{
  "arch": "resnet",
  "model": "self-supervised image encoder",
  "dataset": "patchworks of several textures",
  "train_examples": 145000,
  "image_size": 32,
  "crop_scale_min": 0.2,
  "horizontal_flip": true,
  "translate": 0.06,
  "color_jitter": 0.6,
  "method": "simsiam",
  "norm": "groupnorm",
  "hidden_act": "celu",
  "weight_standardization": true,
  "depths": [2, 5, 5],
  "kernel_size": 3,
  "stem": "deep",
  "avg_pool_shortcut": false,
  "dropout": 0.1,
  "widths": [96, 144, 208],
  "projector_hidden": 1024,
  "projector_out": 256,
  "projector_hidden_layers": 1,
  "init": "lecun_normal",
  "residual_init": "none",
  "optimizer": "soap",
  "beta2": 0.99,
  "learning_rate": 0.0043,
  "beta1": 0.95,
  "shampoo_beta": 0.99,
  "eps": 1e-08,
  "precondition_frequency": 10,
  "max_precond_dim": 1024,
  "merge_dims": true,
  "one_sided": false,
  "adamw_lr_other_params": 0.0023,
  "max_grad_norm": 3.0,
  "max_steps": 5600,
  "batch_size": 128,
  "epochs": 4.9,
  "lr_schedule": "poly",
  "final_lr_fraction": 0.01,
  "warmup_steps": 560,
  "weight_decay": 0.0,
  "adamw_weight_decay_other_params": 0
}
Rows from block 8 of a small self-supervised image encoder, named by matrix and row number. Rows with one number belong to one channel. Each number is 128 + 32 x the weight over its row's rms, rounded and kept within 0 to 255. All counts start at 0. Numbers have three digits each.
After each channel's rows are labels from the 100 images, of 14976, where the channel reaches its highest value: "patch colour" is the nearest of a few named colours to the mean colour under the peak; "place" is the part of the image that holds the peak. Only what is clearly more common there than usual is listed. The data: patchworks of several textures. In brackets: how many of the 100, against the usual share in percent.
# convs0: first 3x3 conv (model.blocks.8.convs.0.weight, 208x208x3x3, standardized in use, each kernel summed), inputs 0-207
# convs1: second 3x3 conv (model.blocks.8.convs.1.weight, 208x208x3x3, standardized in use, transposed, each kernel summed), outputs 0-207

convs0.158:070135111122125095123147082239100104064100163160124121163182098119108093140201111145140141164147087124186167124091105125120104194083126134117180178165130094103132147103155125126106173129106104157131129210151127059203158132128130136082129157122160172128120113098119122107187128136092125114120131091133177211083117108149171079140127129116119126118100044097136076120092118170127157139149114104097117087109111099100112166125099088102100173084124147101068091050104091140119227157104112124123167151164142141136136092118149078111182173083144124144119085106122120149131121138082145117069111111141164099143145132110120095131122171102
convs1.158:142144167070117126126184098143098179130161185125044142118181154139110167127115117138166135130198127137053213092144108152147104146150147100105173151135097110153228098115114157089117129155103131079135130090135099116179183122122086102135122149138125129126110164128070204149028101121154115102081077089117144108150103094115067123156104116139123091122189134111128159106085150118058082130096083134130144143114103133103080204091148105096089161142130128090104061190165126146137139138129107139105126137120125185152138140112118159116137129136126125136123082115142117188084091108106096121063089109120112139180201137110116075152130118117
patch colour: yellow (27 vs 3.7)
place: bottom right (57 vs 14.1); bottom left (43 vs 14.1)

convs0.5:102128168107123126172144135103146132179123087117142140214112114097116159122158095128150093157202176155101130191128104105115142116116119138140130143072089149156125110157153110113205104134067119153130167130146093096091135170169141084089161072124125170125083155141133171129134129163067129098098109119109113088133185120188137125121164126084204165132097134129097109114122092187155151091149114142116121124105116083106134108108120147144184144050086148139153206112127113151139152013151119125140113121145093161164163165232123089112124107121111124124135177116135074189143126108075116119105132120110167117099153108169215112118162196131
convs1.5:058070139115182118113160172098099112109124145130109156147146181127134106132123102156120096083133140101116188115177161126129120131139177107152085116158184125131136114152154127142133170089166121136141180123128109128177148133119129111149113116124110131053086152134121138110137090146073086184152187176149154159073191077126078154159165151224113134116115173103132103028103104145125142118152108075148128130110128126167093114112126110091125135132144095116123165132070213156107194141131108097060120114046168100130114074134160040106128100133108112083096167138101076110126128131136211112087117137149136121175125147107116117195157102101
patch colour: pink (46 vs 10.2)
place: bottom right (100 vs 14.1)

convs0.89:116096087168115064143173174146069158136124143138148140125100152184074115199138064160136111120124060116131116140156090147117131182148101158097118139086126068074126157116129108117105187112138158092146198095181117140077164114115150108114107178168142121047144130107094117190094121075163140086121114080125106033133089154115096149125127121132091136177117109170153172146155121157138100164109156123130113191139128219157104094135155138176124152123134114159108081108138110161123113149086132084185127128110163105104100098097138113159144153105151202112131094115072144157109115153095144109182109127152175133147169130099107143233117153151
convs1.89:124171150101167117091176075125156128097154098126158074105136089125110143132120104129087179138186100147108120132117159110128133104086113099080081105114185107084158100126105155098129101147120078140125153091135128163083223143095143093113151062178100174134183158166149115147168139154173131079146118100113124142102112157106118042186118104117173148134080119132122134088175150126140117157130103078112136113219074066082124115121139126145135100191065178098134076134136122119125159105123098160118103148076148097124134125146147167106165220094142104126098110104156067101105119093093174100122184111112116124218150113162121131066143114151
patch colour: brown (53 vs 19.3)
place: bottom left (64 vs 14.1); bottom centre (25 vs 9.4)

convs0.80:193146170183107127146132145175166130197096108131100162153135144158146141129131114139131085158112146107133151133127144176117151170067086121132127090110104113167100100117087134123132055118135094136075101177102113115082166160152159081125196105157186115180145133077130083142136055079088128141159136099124175112151137174123141027131162120101152113178111116083107113130105104138185137126205133138171096133121133108112186143129192109087089145146113137115159045105132096096137069100130122129119085188147088118132133127201105069110082107145152140140065143094198186132121122167091058137155114144101151140106159116085118122115153139138
convs1.80:043110121096150107154104082145129090061133119158103147124141119130176152116128143148132105164168137104146122215112123106168117072106159185124191051124131150089141164090112109104101140150096121182105127117133117138175068107091116170117133144080127154118098113117112177136093141095088126069061094126127085181132157125113084153136119109120142145096184137127095063122140157152139104086143102129128104124098156079097117054120086126144088141111127113191136190171126135170144160148195186109160093134140119081158173135114129109117119072107092122155136227165115100104126135076185129103081067105106126126105160131082054154127104104096
patch colour: yellow (48 vs 3.7)
place: bottom left (75 vs 14.1)

convs0.201:088113098161171146103047108150111165107127118152180134118129141117126117134164115130134140116142164148112153154155099139147153159145121049127098152084150131097129127139138140096074101117172108121187162056134106189192156162150170121165192096114144148151132164146113058147128143095102124105137115210136092170095109143150178149135139147000120145155127097137050082183117135166163137118136135137148099106129127158133165137128108143118129142047104132113116135128145099169098128069164157134135075136196094144157123038119111128169141129137122105164099165149162177149174107142109055139078081105120114190155116125066135163133122148093
convs1.201:109145135188060154111105133082162121151110137149128097103084111140084168123136084122111167158133106121134130083166130092125132134078176186105093062128125121179149190135099125166163139110183057156106116096129131087123160110091136114142095108152133140122123147088150059162088091123118131114115196102152079138095095137157062180097136152139118097073127169095120123224151125118155116119161125154091122094109091104175136052124181147138086157144098131122159129125116166144196147184111141085135108095164130088134129167235129117111113101101107189112136089108149145109110101152070153140143096088142126087142101065119146161130120208085
patch colour: green (27 vs 9)
place: top left (100 vs 14.1)

convs0.68:102173128108098124110148143196124141123166113137136117126158135246127157075130125118144124126171065079165160181110160134136141119124123093100140093129162153137171183184132127128124128073156144122126058155156116136105138087158142125144099138067075101125135165128119097100185127183121167115161155179115053097131115114138124152113037105142118150151138140152186152129096110178114130111113153138139165102096094115156115102149131122140139151132093127126166094100128170156136110128130137147106116094000108179118075137106130106127068147072147193109147095105156172104127124118119108113155184131183140122088090164091128162194082107140
convs1.68:157125172136168110161114192154137112130169121133139139122135199130111183092128190126134092163111120117108148150117134138132225063133102146111130056201077118092103143143165125117067093126140155093111102172133131082091207144119136121099122139108153100120113151117061142184067139133140110099130120161164090153098134124116195148072118061130143122118153134114174142102089108147075120097112142070124145077100071095129100078100124133125140123116164165083174141142101122155093105095100103105156171249076118129110142163111174129144110110163113134088162098161208159113107166146099077121101169128139099111073152148133138147118143150155
patch colour: green (25 vs 9)
place: bottom left (93 vs 14.1)

convs0.82:152139090111187147140133120182149052130130118166233142112036135167124143109163086127121106076115133148090102121126096115122109179154118219121087063097135124121085165132137144130161151073191079126192163104101113172087055116121131108194104186089128128095130136158128120118077092079129129109135119120155171139086094118162187127131078119152150135154133150141129150155098122124116107156152114137140102164116095143102130138153167163151115113116124049166126124132109159130167108128116111061151118087144148163120177127127139130192114149119186140167103097137149183134109145097092068163150216124155141158085084090125101116174153139084
convs1.82:181069199138103121113181128155167137145141135142149160099144073092123137120116106144134101068136119137157095106122111061151175130175142140100132129152178126091205110153074131165176148127133135123163104108129123126127117113150110116138125054160220207119137102081173131128144101152120158146155101148147019150132138152078097111177135183109163125120110147068112116126172138126102169182115174135115143096102093125135136179118089115140081127167175121165130096195151078141145165166087177128078136156145134106114192121128109122199125233134121120106169125131147068082159130099093153113124126150069108124131151141123093128107145094110
patch colour: orange (49 vs 7); yellow (39 vs 3.7)
place: top left (69 vs 14.1)

convs0.8:139135130133106147135124150094109158103112131089155200163164095168072138142099169198141105188157139141115158144142128154133153099115098131144129096111129074126108119134206104105101125066106088171106172146117124148135161119119118140144159171170168107051162154124131112122157167131061102133132116121106187184201034090130109159100094108132150130137135165103125129114112104143134112140091192112112114153171178130127149118131151119137140158142180119108112102140160118133099028100111105137099116051080089141136120118056112095123144135157102129103058162121025081183122092100071116083148170118097127100119144111201159111104126092163
convs1.8:108130096136121164119132087097149166071102135097174120093166160145098170154149097134178123118108127116116128146103102099135149170084179099152105118130097099134124119137116141139141147113113168170121127065156131167126127128138118138074162138139118142146120164155131145115133124155050078155128140150145114113166039127089063118121094139135094162156110144063118194157085117186057108167115087139190165088117116156098146167114135077201145181125148096121119135179114160147103106132114142102142138171108102130122168110102104178094098115115127082170095183159074115194104065130141107130150132115103108151050186120203171174083180141226
patch colour: brown (49 vs 19.3)
place: top left (58 vs 14.1)

convs0.40:159157065148064174104097114216146131180124132127158137039137161175134114082146117108030106155148108091120113124117087175122162155114126129092147088144136106186085116113120107122112176144085121091149089106175107140168098127158131103127090123136144133168133123104152086104145114090112131077190096184090118120193149091166194032129128137128074137108129183139124160135092110111140135126095065133141133088096144110122135151109128126104197087087140195098141081103152115206085128147110115104084211092163148142131123146091121124109069132105127186119135157127143179152112090164136089135150171115148128107127169129137101108154134106100
convs1.40:105097114135151153143149142104168045076120141151147202188132127110122144100140124099246098158130120190161114085134131069130151156110108208123117105110200161125138124118137139113092093113099126127134117090137142130177104124201150128083149150104182165152123134114133135140075138135126111149121159127105131176111024134084110107136105162145151204126129141075139111230136157115135125073111146162151161159135068128117116123144127131097136171127070136095087108079158125119112100121117212111109106147183063116114094158068153097152125113110109124156102145130161156110124093076133028152137109128125141147117148137139129107143078122109
patch colour: pink (40 vs 10.2)
place: top right (100 vs 14.1)

convs0.118:078130115108091129109161152198138113112155187094157172219133133193115089124124114122140129155106118140102166157137118135137107177121123095096114111161140104144060091133192116089128182126127080135099188106157113112052092096147109172169139128154143195076128127130134191090082099139093142108109119166113137121186163149103092139126100098162189152143127092127174097141085180177165145191125096163117180132104069153146135081092140145165094162119121107175058107135132174159105090129127134129146145117176085117132162175081127128130089162115154110098114091144119122100114076139119094130068195141154105079046101161113094101152152157114
convs1.118:189147139121136077097130174123113154159141132109157147134144084144118097175108150148120131108135087135087102145129113082116083134078170163083172074094152150133156146152122139118138076113121155171110149034147109068110129124110138141187113087097135184126119094091115152143180137076146084093182126112167072100127155132165169073172156094162209153138102116098129172142098136110141140163206082093157077095114119124137137166112095091107133154135152203102119082072192165147112083121113115126128149099122090139100088139117142094115125151129182125123120191135148114124141020147102133132058122113107139064106149137106198129119164099081
patch colour: blue (59 vs 6.1)
place: top right (60 vs 14.1)

convs0.151:125173167164088108129164132063158172220120136101114112130154152113122199115128120126195084133088132114138117089099120159112172051123141138055123092077160114121100098127211105115100172145120160172140144199146137094147092132131107153125146115085092138174162110108110108120159207198161106119105114161121165125131089080104076108115148107106114156136118131087121134101143118142147114177065129146139129115138082157095111081149083138088203109084195161119119084112099075126078153156113105119133110142103134117142082102100142128108079113074138089096160220106107120177117150098126078122181196094126179122117122121115123127138145107093
convs1.151:127142117152198123156144067156115125125089104115118102114106150110143086136189104161106155132103122187095151137112112124118123115133143141229042127127116133137146121122209133101169082133092153161156160110174126146147108119117131149151138175120150127174137137122113112096126160145113146152064141108152111178188161103152106146134163174212060124210098138127164068099140124099102132120069095128083120138108115149143153178138189139097142118126102206098097171099088160104141226151091101132083165115143101095126151107098100119095109083107127107103132052131079154170109092138116106125199166119137123146119155091166076080094100127101
patch colour: pink (32 vs 10.2)
place: bottom right (100 vs 14.1)

convs0.73:121189097110255071133155119112212133055120115132132128099163119137109139120082103132123126046088114131188149172101170139144144144079120139134141156113158133084163199128163157152105157091158178080085088075146127061140132162113127105094178097166093159109128128114140161109134120118059125143164112137148088130124194107114111192116169149109106150142081122130142137118138122157145112134091089129100106080079118148157185050127123118114117117119130102105193122128177137152146140143117107086098071119167072135107051102147105109147147153135155074087151090110164109104144134127174096102130092115156084100153097123145081135119070133112
convs1.73:125141138125121162115135075118111135137122161090085089117126192158070182146111114128145117146056126187112113164124102110112084124127126194121168182177123156160135116169124110190088110133179128145080158162152115041146213095098118094148169201116079135124118129149114084148133125076052125115092137140107169145067089134093082100095175154132099154147159140126097100152080098112077116124090121119138112095113097098122208113105151067123076132170130110101119089112141146175175169077125139130112095132183180097150152132124137102121125118060079071096155124115156170140101171078094125109088141108155067125132075116151150092113120139149
patch colour: blue (32 vs 6.1)
place: bottom right (49 vs 14.1); bottom left (33 vs 14.1)

convs0.21:115108097082106105171113210155119118154115135132127167185143125138193136138137133132121109141156177118099153156124130162052207153125089186121107104150115116151104121118113150215118122124255170156091143131134092135117127133147103124132085077159120111125159144155172125144111090087105142213117102100129106169119106135093103051095114103224190182123102121133095084151107165122179099097107138156129094107098113098089085132104070129162116115208089146118153071134098132067149129117130100156099092128124151098096124200132127139121116129130111130122092120083100150139112114115109113173127129169116123184192116088103150136140092092122
convs1.21:159112088110088093207104127135114153117101094101132172201106081110133124111139119114120121150095191082155168226099128110128124112133105170099139116113191127169153166153079144107146134117132214131123102170132114118116120106148134119129108136078136081099126126147119151111135147098104123229139162107119128099123129142112109140166118136189163154136138125138132130069108081111234126099149137185089120102115097104153104147154090127140086113116128136108117104136111097107090064099112077150136057128110119126108134197089088129106127124107106106114144243145129187117120148135129113116112105150102097210107074161040150113111113123061
patch colour: blue (49 vs 6.1)
place: top right (63 vs 14.1)

convs0.65:170092092154100161071160202126148124174087137136100146137178170151198152128132137135068115121148090135078078173148128132134115095111138109103093107144154130188118092120136115143102187124172132131126143099130123138196082112142125120092124101155159133215137137085193082133126098155113117118131118128114143177084106114112156015120127117132099125154122201146092161119154095090156133119140125153150095120121060088140152127171151125121173115162180139130141032144139052108106109162102157169109122158127097109113150092100134135108145116172143099130067181119119121135119138110150109190113090133064130119083124127218122064130119192082
convs1.65:124122152081121108180102116133139103103131148092137137181125073182144190101115162134131113097177167136082086163121145119116088114102212161181158115117140134173163103128153116139056102115110095137102109093140136136118067088149136104086074174093113160072103100136070082141123138105132135158110113124125163103076021103114117111144159094115105107160127113125128099160134106115217171191115114165118143141114109146133114137135100141098134198083201115127088079132124135138131087131116133142144129118211087112095104153031129065089119113125117128071089190068103172218113133109132105117138112117106103140153139139126126125121179129117
patch colour: brown (54 vs 19.3); black (26 vs 2.5)
place: bottom right (90 vs 14.1)

convs0.145:150211142151113107136092124101157125102117169139219103142113122092199104107168225033119121125149135118183105116126190139110161117093126110116139127167169063134147129119090131153141074174147133068155160042154165117109116098145120138099100174102146076145121127151168113144096077162149141131071156138146135086110147126147138109143112114139116083108098085170137114101116159078153141146129083138101165079090127108143096091140120072113079127178089117110165197139159177121119096103147155111147053159113195123134136148058092122047148111139125123087083106114074111127119155103198131145117183116119113124117119140098127157102132111115
convs1.145:120133094105103111160106135172124184136172054132152170125146080184160067136104098100139146063145171114112145127139057170174107154148114139136086107130164147109173128108128133107104116131132160108168111131136125135132146095117084148080119179113118140118097113139085189116081137156177103107100147111107117089146158186129189106167116110110146185079188101157164112099109133141135098079117162153113090112130138071107078163172081143132115106088138101151089128149143070106128163166209110122127120182125122113142248121111165159180133111127129122134147138125101110142125107164142097137138162220131143158170246124119130133206138133137
patch colour: pink (39 vs 10.2)
place: bottom right (81 vs 14.1)

convs0.116:123157138082158070139124150140123176104118174104142121149125147156139078151145112173098114093134068119111107113167078133097124146111198132157078119159080102135079156132143146088175122193150104129147121128143156175068121115138071187109073184184193094142075116064111040117186133132135112130117139178141124200102103162126098197105067097138108153078138187148135131139090109175116139121126124126147137161120135107080129147116120098117194104180097135140199097084155107135128128101123140116162159158193126117157101146124100114068173140135150137122114117097096133190120111103136139085177118122143072133186148127112144108175152216122
convs1.116:136182115007145142085131129067209108095126167158111202072132085113105122126146113138086105078099141141178093129101124154118135136089154219130171137118201120171156122067118132093095125148104134124115070126135164152121150152197184135160121150111147084142148128152143138117096132122147141138131134131110096192162144135093112144108126098064120157095120099144170075175163111074121108134153149120111122067084141128107119139171151115152085081182159118143140101099144107150081108121148173123134127092190133095131112133195115131146121141125155124117106109139181182083159157143141154140103115178199125127185154176113070144201118132161
patch colour: orange (54 vs 7); yellow (28 vs 3.7)
place: top left (87 vs 14.1)

convs0.67:080141153145071179159126123152124122174186148173101136102153072124184105125143133140147175153125155150135134116171158204118122205131118186132134127092142118114068107136122137086144131092125119121134155169105088119098241125160116144175109165097152135085120106098134121113069172140136105096094088129142111149224106144155111078136077169097083102113115141075095092149086141149099158197206145126149100129088101117086161103121124091143128112117097118120114084175121150111079080143161089137147136106107101093141196108111133161135094160132053085186113155153132148116131121154115105117107093152152093161205156060087103133132135111162
convs1.67:103137055130116153159082148186090127144163146112198118088169139183155136069164089108055117090132123105104137140116130144138120119105136130137165150094056131097142126108090141151140236079091167092159128129131110119075126129141149120138082070123102157130109165109168121121106104078114095112131155145120158113118123159105166117066060135146100132120138147108099215109126151187122107138119107155127121104106107156129141103096133152189115101148058126116095099132132144161144072149145200100143100096097114146109132130092127147068108107136148158201199083120103100111137069145112090190114078096096150163142160122047144152043119148131
patch colour: yellow (37 vs 3.7); orange (27 vs 7)
place: bottom right (97 vs 14.1)

convs0.84:079079160162078174159187141173133115109099066161142087121115194113128134104093168167152169153125191113128168118123139157131127123139113127169120204083130101105110149154178129123116143113149152166152134066137129130180053123160134156093153127079102151129105111152080138135194152121125162156128115178130173126114067125162167109134127180087102184135148161148125110106129118076126165164142171132173144143061189141141051107136146105112103118088128131161133150131241142157134163168122104073122162132089120132154167144034091172143101110137194115125105148132130076122136175145095076100106123159120124105134129103179094162085132111103
convs1.84:107130111109108150123106218110146140140140255148167114094097141115187094118104107116128150176120100161116139095121081082109150109093141095155114100149063121181139128120130187142132144154077117055123132057153165059094103175121131081156127165092160090106114134090133137117188138087132142090152068125125177133138157095084108061166130200124187157176131138150130098118090138143103103159054131147090107141126162130119154099152127114138124143123148068171117165147137139114134152187143176148113118139145143086112117148130092162147100125125221120136070094146133066091129152124092111144114115077131161153134195099171132150150142103140
patch colour: brown (41 vs 19.3); black (32 vs 2.5)
place: top right (42 vs 14.1)

convs0.6:108132120134206107165128136046094124161112106110064135255130103134160137106148140095105122150147100118079153179157107077133130140075116078160124105102181093118115136138143120130140169144134147134150123100160113074129156105131122127136156087130094128161059092124079109142127138107051120150112134152058124092122086112082118142118180123236219190102149158108102103147141152150243125130200171154093119104122138112143143117111131125161175102129110103111108160118138088078153121067148132177133100150136136151087106155145116086128151118157107115099120116089124170093134111105153119134133101155108081148095094104157097088137094115120
convs1.6:129154097124113144141138135121184145155115066117132151169142085077169133126106168113108113120111175108116120183102060096130119112083041165120127113144153145122141149121114139137156215152069111199121140165138179131123137159137116132138152205087098188109129117127137160116131110135187139136087105214137112060151213171120123122104098119199192135156137160073173145076125129121160140076093106183108116108099137151104161122168097153165062166124122122156193082130068155132195126110125120168118156155107166120137110143191116122075130130069103103118105157141174167107126126140190159136134085116103160120122125137164171149093105107139
patch colour: blue (52 vs 6.1)
place: top right (54 vs 14.1)

convs0.177:158102127097087142168126090137054183114145137143096105123118107198143083114127138110104105182105139165163078048160125167143146163169128132119096141083170119111122157119112115103138097202127118167155135187121096161122124104137141159142109089030066128130132121094153202085128097089126128176141123166173097149106045129122149140172132173146128115117113085097169087146160106087112108136158204158202113137145123124087175126112112159132088129048089091115078149135209156164138085120126122150111150124218161147139130156078138096141092181125139176131153132140102133107133143142191105124151151121127190138119123131137141188116142120117
convs1.177:145100149159064121122148123120159165074127094131140152139154146129109151209139146114065140229123156165173119104167082121128110142114143125129107139147100105115077146146120151158170145129089095087117125150124157095051148119084130153088164077082158147142096166154102154080112103025143138122130140141145056107144120135115094110117098130206130151130128150123124078126167119130136106106149180103136145146099084105106089064120134079086102137135108110054130073128121102179135086081122076102073117123128139203136139144090155154123116148134120112225187124206124100140107152151134041145135105162115134124122116142107133112147159198103
patch colour: pink (36 vs 10.2)
place: bottom right (75 vs 14.1)

convs0.172:152143143181130116149124166151144131226109108179104095139087124144152079103139166134141148143163097149117147134161156080143198127106090059079133154091100117131087109168136122163149083153128115163134204115099102079100129098117176139126177153176105137136144082158106046180194167119107143130173124109093174123134120139125147096114165123133168137178161156100150104088107132150124143092140176227127137082076144162098144224138144091134133155149128152131155102124129138124132153135109135119172158185132117117118139052182158159107132113144140108144135114069201067069097103107083057121096130120134155161098183104117099116103109136120
convs1.172:141162106140142170109132201080152137139140189118060126090088176163174193136135155090127096227129162053101181099121124154165113088143116137171207102137136121098145102081157161133114110126142112173113150165148131072148105124154100102067123187203095083093083150124136159102152125147068150112083053146101163145172145127153092170140129146104166180142150156155113134095133122161120132185114134108164145073118186132139151102119083161121154132104079134199114150179104142113110073140139111135114117129142139104120126160157123150176112132123107136130124151127123068079152105164136137109118077120111130127073092114227102150148108105161
patch colour: yellow (28 vs 3.7)
place: bottom left (84 vs 14.1)

convs0.29:143142159134151068126119136173159103092126100113129110115102114060087128125198191108161108152138035166110147165159139178131157194098181150157137084150154136149197119126131142111154129025091122139148132159130128164175098133161109063107176135125156093073087141110141128139120128056094133092154086140126112116153137218131175131136103091183130101131100114100117043171084087118066095149096115128143122188119141131126145139128080107098101143067167131138105076093181121166124130106135101113142082113188146123115109159091141128137129146089098225117117117162093163131114112175124140112162103118144140106139176112103130095127145185117
convs1.29:144108145131076120049123138144145105135150186159177205156146051106137094120148122120105086124094104140166140089149138116133120106099199181082137134141167105143128160103107136102170149101121098065136069021126141107138130108170121158151125135036174173152111127125097142110072130091165053180167129138124076178103095110113136121143123167160105133164114121164133156174131127109107114131144166109108083085154091098124131173121177112111132193172092120141076125118158120118092133122151169132113081122108108226108137176188142161130132113171091174190125115104153170123109124105136176101118155167079103108097121149073098128108122121104
patch colour: pink (43 vs 10.2); white (28 vs 1.4)
place: top left (77 vs 14.1)

convs0.130:134182115088082152133097098130061064118159136136051134126122162126114128129142171116117123124181083073183048111100147140134126139110117132174220067150129134122164211101112122156126151124108131146110131117160130180117181104116139118134150173106119030103135109124152106129153141167089133111117158128118092119134084104103121137145038116082130097091171182105172132150117130152079111121086165120165135117163120115226131133172145109162126127154100121110119081149145083120107120064125134099136109102087111130150157139111109134156132134069139145123162093118149105159165151123091169138150177106151142124131146176117160133153078101255
convs1.130:103096158106112157131169013130115115117172094185173092127168161145127125129145215119216182107149127184164151098136112091169164129176134139101121118170139131118155104140121085132181197094116147135120121125122146119117131102114135100133164195078142100148077118083167126126105124095038181167115140100151106135111124122096115097123112141190078114112158127115113087130086075138096135100115159116178121133131072198094135111115137119196087102127105073130103077161113086129125077140119198177117098084090131137116221158152131159125117137110128129125141109136133124095166132144162186154091129183118128127128159145142184116127136166182
patch colour: brown (75 vs 19.3)
place: bottom left (37 vs 14.1); top left (37 vs 14.1)

convs0.163:139123123102147066165142146103109108086101143122087162138193172149089111119144130119143102100125130150141124080123055129181089101115139119084116117125157095084075173143235129161104180148070104187202076139139118138131074155103137140185099133155153131104178108160128162133147168151132126242160127145150173041173067121120092126115139152136182145122105119091110127134101150146098159170129090074124155116115135187128150112105137141124114153149126138118100127119147085116093140135108163177115207094114140181131088077067071148152113094039162124118174112140096112095119136131107137098092145118084132146144104136164117131130185135126
convs1.163:103112158139121120117125040128100091102143117125097086153125197069107130132120074152124128063113103101151123119135120127149128174091161089162108137114132141110131139083192140150106100171119068165105143126168106143147098113110099103162213139112117067097092082098134089106145144136167143075130126145085073146110105129121083128122119144193146110192120127064171131110174121157114126073158095130106099101140117114171153100132132111190174124125225125119146123098107149121112149106108052163114089048103167080099093112137138168154116132154113077127109132096077138147078127175144065097112154118126123120129055105214190181104137128149
patch colour: black (33 vs 2.5)
place: bottom left (38 vs 14.1); bottom right (34 vs 14.1)

convs0.81:156094138126077115168130121140089149098103069142106136083100136103095139075185121087139137142138096133122162151090150124087115146104170169127150092097170124076095127101140125180113160102066078100131136139187126166083163093115178135142134080105155144125156132150136140125126149147078119151000130151137079140169113161099177123105126099135162175112142163126148079109129112123137102170160185129175169135083158099175103142157136114138093125131102159091117078132101160145121141101106166084164146082106141128115170153094108128151140106103078152126141064077116086176153170166126088074170130088194129085155157140108126177162179159145
convs1.81:151092130106134119115110099123121123168115151126146174084073102124110174154127174121089185113121116108113205066093106149153125100042119123097102169173145177127126150131158131116124152139137104163091097014138143108123178135107152117156151155133093150160094079099156162150087132179119108080102111127159063155138137085161091156122112172142155165144110118071148195075138144132135103148120170160129117084082090147147099182115164177178145074122112132160180137181143130181123118100122183136174057134149105130166172086110114198168117080102114080132116147095161038133138110094147102131102129128145129112127146175103143167132143069156
patch colour: blue (65 vs 6.1)
place: top right (45 vs 14.1); top left (38 vs 14.1)

convs0.33:072126122165164078127109138137174130103162099191140149134174115132171144106094128126134103138106055147082097105141113152119172182115090146146124132144099148156105163112163126122137136118178183155153104131071182136085150090072078154115096153155110100080044124106129072123131112126140146084145139131097153136128127131060132072083188106086131097116134127206141113113186108111118112107100124072136143124164169091100101139116119119185086113174123166155083120135139098166117142112120154145157106144127120145092119121129164102197152110139152153104132180165107232160150113100200216078115158096138132053149138130053146135130134091176
convs1.33:081133121134116172120130142210154129101129117145076103088175142155189152166085089102129166075119157129112092127153182111139129121179083102103098046094143137135137103081114119129151117131134140112124135187116156181081120132152133112147115093197099149166159152205140139162128145163219104105123062084117099094173110129139096082145129146113141115147115113185141020124137150140124109149148116150104163094249134165132119144126099127180154112152098137127110119098136099126100131138135146134104142094126108137144171123114206081121188137106115114167111103121149077126117048136118211138102110162189110174119132121146159085146154144146
patch colour: brown (57 vs 19.3)
place: bottom left (55 vs 14.1)

convs0.95:136117103109104182133140180112116109111098142153119059079132162125114123116078147148135126139121123114083147149122154082127196150166125170155117160075116082134112151142135123131126187128160165099137145116148114169118107116144123240116093096156098042160136149170130122152099128047206102117179123128107169111082094097109120159121158204175108134148135156227141140157171102169064103138050134159134142138145189183091141122153146145148116128183132168125141086149127076148114072145080115098137138136172076084127147123095097091130127098112140200145107115146120180153139110068114114107188158136152159090172121132144106126160114140097
convs1.95:149095077113147127091127116108094115129094130137126096148130120118167091135138076119092145168184155126205141155123149104121146132191095133112137145139113103130105142113064103119151138099199163103084160090109087240083105192130139061082100116045150125056100133095116133108105153120159075124128147076095080115125200133100146080117104114081100120144116142124122098148172116100111128059116133094124178167145106128139081097117132102121120123147135103131086044185113092099120074133112120134159114107083085182135110129072148128121126193120099136112079095078105120117132085119107146128077160118207124176126067096103120092110092124096
patch colour: black (26 vs 2.5)
place: bottom right (56 vs 14.1)